A small CTC image transcriber, trained from scratch.
Model: norm layernorm, activation squared_relu, patch size [4, 4].
Training: soap at rate 0.0013, 11200 steps.
Rows from block 4 of a small CTC image transcriber, named by matrix and row number. Rows with one number belong to one neuron. Each number is 50 + 15 x the weight over its row's rms, rounded and kept within 0 to 99. All counts start at 0.
After each neuron's rows are labels from the 100 images, of 14976, where the neuron reaches its highest value: "top examples" is what is common among them. Only what is clearly more common there than usual is listed. The data: numbers of one to four digits printed on busy colour backdrops.
# fc1: MLP up (model.blocks.4.mlp.fc1.weight, 640x320), inputs 128-191
# fc2: MLP down (model.blocks.4.mlp.fc2.weight, 320x640, transposed), outputs 128-191

fc1.552:54 59 36 35 57 63 45 50 40 46 35 38 30 41 20 62 32 89 49 46 28 25 65 56 46 36 70 61 81 55 36 50 70 37 61 52 40 29 41 70 49 57 61 38 59 61 62 48 36 52 93 44 33 62 64 61 65 64 48 17 37 27 30 65
fc2.552:64 73 50 58 67 43 66 53 77 44 56 32 80 67 40 51 40 29 53 58 69 63 67 69 70 54 62 82 71 07 52 50 40 49 63 68 60 75 55 59 37 31 48 41 57 26 29 50 48 72 41 45 61 76 35 59 42 79 59 69 72 51 45 51
top examples: length: four; the digit 2

fc1.610:72 61 71 38 16 48 38 29 99 57 56 45 43 51 10 65 56 61 56 72 56 44 29 30 61 67 42 48 45 50 45 31 39 66 59 45 57 24 71 28 78 58 44 50 49 28 56 18 34 49 64 47 45 25 38 51 50 64 72 51 71 54 46 54
fc2.610:54 39 50 53 40 29 64 55 61 52 23 74 55 52 37 57 41 27 43 21 35 52 43 40 46 37 70 46 43 62 30 42 56 42 62 37 36 60 53 67 71 27 51 26 48 39 69 39 29 36 57 37 42 57 59 39 61 51 36 51 37 55 30 58
top examples: the digit 9; length: three; first digit: 9; last digit: 9

fc1.618:39 44 65 53 64 53 47 54 53 67 50 58 69 37 51 52 70 66 48 73 60 61 57 49 65 48 26 41 54 38 56 58 56 56 20 96 70 39 44 57 52 68 44 56 55 79 37 72 42 19 42 51 33 62 70 46 37 43 24 83 37 37 53 36
fc2.618:58 82 35 61 58 75 37 40 80 70 56 50 36 53 27 62 25 56 34 34 14 54 55 32 38 68 57 55 57 41 64 65 69 65 42 43 60 47 27 61 56 54 41 44 23 31 66 69 76 55 33 53 63 16 55 54 47 32 69 27 38 08 34 46
top examples: length: four; the digit 2; first digit: 2

fc1.506:39 62 27 71 43 52 24 37 66 42 30 58 80 30 36 58 50 59 52 53 49 56 37 63 55 42 40 47 62 56 60 62 83 44 67 42 40 52 62 52 86 21 50 33 46 29 30 89 46 75 85 44 51 43 15 65 15 59 24 60 42 34 70 38
fc2.506:54 55 41 70 46 60 35 72 76 49 46 43 48 51 53 57 53 42 65 60 47 54 58 41 57 45 53 41 47 62 51 12 74 43 48 66 67 76 59 36 60 48 57 80 19 37 50 57 47 22 41 60 39 23 34 55 52 75 61 46 49 09 69 61
top examples: the digit 2; length: four; the digit 4

fc1.505:67 70 40 47 63 48 52 72 33 47 35 50 48 77 46 52 25 66 67 45 46 53 40 56 53 58 70 68 29 65 38 45 52 60 29 29 26 50 35 43 49 66 47 33 40 34 46 40 42 58 56 74 60 61 54 57 85 99 57 41 58 56 25 52
fc2.505:26 27 23 86 15 60 50 34 35 54 64 62 64 41 29 41 55 49 32 71 50 43 76 65 50 52 50 49 38 62 27 29 44 54 47 49 19 44 46 47 57 52 52 48 26 38 42 99 47 74 52 60 56 34 50 49 45 29 30 57 51 48 64 66
top examples: length: four; the digit 3

fc1.258:41 44 51 55 59 53 42 66 54 37 47 56 63 50 34 57 39 70 39 23 56 42 44 45 36 53 45 69 84 54 39 56 29 40 56 53 51 65 75 59 73 33 39 39 17 60 36 27 51 40 36 69 40 62 50 53 49 53 41 68 39 62 42 79
fc2.258:51 34 72 47 70 55 27 57 43 68 30 09 31 38 16 43 24 59 65 54 67 57 75 45 76 62 59 42 82 53 57 58 46 40 42 32 79 43 47 54 30 47 48 41 53 44 48 62 57 52 63 46 56 44 66 52 54 53 65 42 57 57 56 69
top examples: length: four; the digit 5; first digit: 5

fc1.391:74 59 74 71 62 42 67 43 49 49 76 44 61 81 37 62 19 51 34 92 60 61 56 41 34 46 65 58 35 47 49 69 58 28 49 59 68 50 65 28 70 43 49 69 58 53 63 45 45 40 45 58 44 90 78 53 63 60 58 40 52 62 56 30
fc2.391:43 27 43 52 53 60 45 20 72 45 67 38 56 54 64 27 45 17 47 44 11 32 64 48 45 49 45 65 55 72 40 41 66 48 46 53 52 59 27 43 31 64 64 53 47 58 41 56 92 70 47 73 16 35 58 43 46 50 44 46 28 43 43 48
top examples: length: four; the digit 4; last digit: 4

fc1.488:52 35 53 62 47 52 46 66 43 27 74 45 55 39 50 52 65 48 63 53 40 44 43 37 20 44 63 77 73 53 50 35 52 61 35 68 25 84 43 45 63 52 53 62 34 56 59 56 54 74 33 40 52 54 41 39 64 46 86 49 40 23 35 93
fc2.488:36 35 48 57 59 38 43 49 30 51 51 67 47 69 16 52 35 47 62 34 60 56 49 34 54 23 40 53 49 32 30 36 68 52 46 67 46 24 49 62 43 47 67 31 56 48 47 76 34 79 64 73 48 55 43 50 60 72 51 67 49 48 81 40
top examples: length: one; the digit 4; first digit: 4; last digit: 4

fc1.0:42 44 50 46 38 54 50 43 37 65 53 59 72 57 38 66 49 52 36 57 51 73 38 63 56 29 63 53 59 47 41 62 39 34 09 51 92 39 47 63 51 26 66 18 45 58 86 47 33 35 60 55 62 71 36 76 45 63 53 82 32 38 50 61
fc2.0:62 44 48 20 38 31 27 53 55 22 59 88 44 45 46 65 69 44 29 52 71 34 49 80 59 64 40 38 69 34 21 59 52 54 40 47 67 20 52 49 59 46 43 14 55 56 37 64 71 75 53 41 44 31 45 20 57 20 47 54 40 66 78 40
top examples: the digit 7; length: three; last digit: 7; first digit: 7

fc1.325:30 50 63 33 46 47 29 65 52 37 57 84 65 66 58 48 42 46 23 67 59 42 49 39 50 64 48 55 51 38 94 57 51 59 50 66 29 61 35 38 46 44 62 25 62 43 32 15 50 38 90 29 64 43 58 56 18 53 38 54 39 47 48 74
fc2.325:36 40 60 63 43 64 63 40 61 61 57 37 36 36 55 42 50 42 43 44 24 62 66 60 42 65 57 37 42 69 52 76 38 36 40 26 92 55 51 62 22 62 66 44 49 47 67 49 76 68 65 56 69 39 47 46 51 49 64 27 55 35 51 60
top examples: length: one; first digit: 9; last digit: 9

fc1.52:55 48 54 77 33 25 31 85 45 48 61 44 48 34 50 39 74 52 28 64 60 36 46 46 83 32 73 26 42 30 62 59 62 49 42 43 64 33 48 60 29 53 40 59 58 49 62 86 33 77 79 33 46 59 75 39 47 49 57 56 53 55 50 50
fc2.52:57 71 67 53 64 42 62 18 76 28 37 28 57 65 51 42 41 52 56 46 47 39 54 40 66 43 66 72 56 51 65 64 60 64 26 43 34 63 84 34 39 82 48 59 52 29 59 52 61 03 59 39 40 66 44 55 61 48 70 27 57 66 53 35
top examples: length: one; last digit: 5; first digit: 5

fc1.35:71 77 28 59 77 66 55 63 34 64 24 53 40 46 40 66 15 32 46 81 51 62 43 74 79 45 66 58 54 37 51 22 40 55 48 46 35 66 32 14 34 57 34 73 52 44 70 42 59 80 57 56 51 56 68 50 45 41 49 43 37 51 38 35
fc2.35:32 60 72 40 48 47 46 44 43 31 57 48 54 39 48 47 47 49 61 38 61 60 67 53 45 21 42 52 38 44 52 58 48 56 47 45 36 41 32 51 42 39 67 69 42 37 36 68 53 62 37 73 54 45 67 43 53 41 47 36 61 42 56 75
top examples: length: four; the digit 9; the digit 0; last digit: 9

fc1.294:19 46 28 32 42 67 41 47 67 19 63 68 48 47 68 44 31 45 56 52 77 71 63 60 57 46 49 59 47 30 46 18 63 39 56 43 71 60 62 44 60 48 64 44 54 55 31 74 61 55 36 42 57 38 65 47 42 52 22 39 64 41 54 47
fc2.294:58 49 47 56 31 45 50 68 23 83 39 22 42 45 64 57 48 50 33 43 23 84 49 35 35 39 52 50 54 50 79 44 64 64 49 35 49 28 44 27 50 38 36 45 63 63 21 78 57 54 99 49 27 41 43 70 36 51 36 64 47 71 46 47
top examples: length: one; first digit: 4; last digit: 4

fc1.87:38 57 53 48 71 47 76 66 50 44 48 28 31 35 47 44 59 47 46 62 56 62 31 56 45 60 58 50 61 39 46 40 34 63 70 26 42 62 46 37 75 51 30 26 52 63 33 67 33 33 47 43 47 32 48 53 30 45 60 55 39 42 42 70
fc2.87:38 50 64 42 32 44 57 47 65 34 54 22 87 54 55 61 42 45 44 60 35 36 32 25 58 60 55 39 46 65 30 37 17 28 59 36 53 37 44 58 79 51 44 84 77 27 38 56 77 53 76 63 41 28 59 53 35 24 44 59 72 45 66 19
top examples: the digit 7; last digit: 3

fc1.405:42 50 33 45 56 59 45 42 42 85 60 73 49 64 20 60 17 55 71 60 30 54 59 50 51 46 54 52 70 66 72 41 62 45 62 61 62 26 62 25 50 43 56 57 57 63 57 41 71 64 47 59 59 00 65 67 39 43 39 62 91 51 55 37
fc2.405:67 35 49 51 35 29 36 52 36 64 67 62 39 39 25 51 62 40 78 47 42 37 46 71 75 63 41 29 24 56 08 66 71 32 29 53 52 60 50 42 40 33 64 90 44 41 68 52 42 53 56 56 55 47 55 66 24 57 46 27 49 26 36 82
top examples: the digit 9; first digit: 9; last digit: 9

fc1.152:36 52 38 58 68 26 32 53 36 73 35 47 41 48 56 47 57 22 64 48 44 31 35 58 48 56 66 54 70 49 23 43 55 60 58 40 55 53 47 34 66 43 46 38 39 49 69 54 38 53 57 42 38 40 60 57 33 41 75 42 67 56 54 60
fc2.152:52 72 44 39 41 27 52 47 49 36 53 52 49 34 59 30 61 61 44 78 41 73 35 22 55 46 58 56 35 54 57 67 26 37 74 12 20 41 25 78 42 55 46 62 67 64 62 63 41 56 75 49 45 38 70 66 60 59 33 80 49 65 48 38
top examples: the digit 7; length: four; last digit: 7; first digit: 7

fc1.324:25 61 46 56 22 55 54 49 58 56 56 50 43 44 46 29 54 37 46 49 44 40 41 68 52 54 39 72 45 71 61 41 17 63 24 48 51 43 28 37 51 74 50 44 71 45 58 67 41 42 43 50 65 72 36 46 54 70 40 39 66 65 39 43
fc2.324:47 51 28 40 33 23 44 36 10 44 44 56 68 60 53 63 43 81 43 66 48 46 68 63 55 47 34 58 50 38 46 59 60 43 65 54 29 26 50 36 38 33 51 43 50 33 39 32 49 52 51 52 34 39 34 40 49 33 51 38 54 23 53 34
top examples: the digit 9; length: four; the digit 0; last digit: 9

fc1.619:70 57 24 48 51 53 37 37 49 57 50 60 53 61 68 43 69 37 73 51 71 84 52 59 52 32 64 16 48 53 47 53 50 32 68 52 39 56 52 41 72 39 39 47 39 44 36 76 68 38 33 56 60 59 42 61 41 51 37 48 66 51 66 47
fc2.619:14 40 51 39 36 40 33 44 73 56 67 62 41 45 43 73 31 58 60 47 36 55 29 59 32 64 64 55 42 55 39 10 59 40 80 36 37 40 65 33 39 37 73 31 65 29 53 52 53 39 37 25 28 51 51 45 46 61 61 49 27 43 66 83
top examples: length: one; last digit: 9; first digit: 2; last digit: 2

fc1.144:74 39 68 48 59 57 63 51 49 45 66 56 33 11 50 52 56 55 31 37 43 33 19 38 37 33 80 83 54 43 51 41 60 38 43 63 54 56 23 39 44 59 38 45 40 27 30 59 40 40 49 43 24 53 78 67 41 45 69 44 40 31 23 43
fc2.144:38 75 54 61 62 69 29 54 50 74 40 72 71 52 59 40 53 42 48 40 38 40 35 61 68 44 30 51 28 38 60 23 55 78 46 52 50 41 52 37 55 64 62 33 61 49 36 53 62 45 65 53 52 50 35 59 59 66 28 25 53 49 45 39
top examples: the digit 9; length: four; white ink

fc1.314:12 59 62 69 19 42 46 49 22 75 49 41 67 54 55 27 81 92 70 47 72 61 39 28 43 54 60 28 48 61 33 44 81 48 41 50 58 47 43 84 26 54 26 52 46 09 37 31 56 51 61 48 55 49 52 89 57 45 69 39 49 54 56 33
fc2.314:57 30 89 41 69 32 66 44 42 32 50 36 68 55 30 48 44 53 45 48 32 56 57 52 13 29 48 31 48 43 68 59 63 52 64 46 62 39 41 72 53 29 42 37 73 73 73 68 45 54 55 61 51 43 30 20 62 60 34 61 61 69 63 57
top examples: length: four; the digit 9; the digit 3; the digit 5

fc1.189:45 51 26 69 73 25 36 37 64 50 42 77 43 37 33 35 33 54 67 44 58 57 84 33 50 10 45 30 61 69 35 63 74 45 38 48 41 55 29 35 61 56 52 52 47 29 56 76 54 41 91 40 50 59 56 79 56 41 43 59 43 39 62 62
fc2.189:58 35 46 48 19 16 38 40 53 58 61 37 29 28 31 92 38 57 33 42 43 47 21 44 48 55 45 59 68 49 39 52 38 62 46 64 42 66 72 61 48 57 40 69 29 36 65 43 33 35 56 32 16 60 53 95 41 45 30 51 44 30 72 84
top examples: the digit 2; last digit: 2; first digit: 2

fc1.361:59 29 44 38 57 28 60 40 50 38 69 31 59 69 91 59 44 53 47 51 40 47 39 48 28 61 66 36 40 38 46 67 59 62 42 53 44 74 32 49 43 57 60 37 58 65 40 32 56 58 57 63 74 40 81 72 60 52 57 67 52 72 37 42
fc2.361:74 42 52 55 31 77 78 26 53 57 31 73 62 61 76 52 68 50 21 66 56 40 76 35 40 38 34 45 53 69 54 57 76 42 13 30 67 44 46 39 43 45 62 47 74 52 19 49 55 44 40 51 60 66 43 66 73 33 33 38 56 24 38 62
top examples: the digit 2; length: four; serif; last digit: 2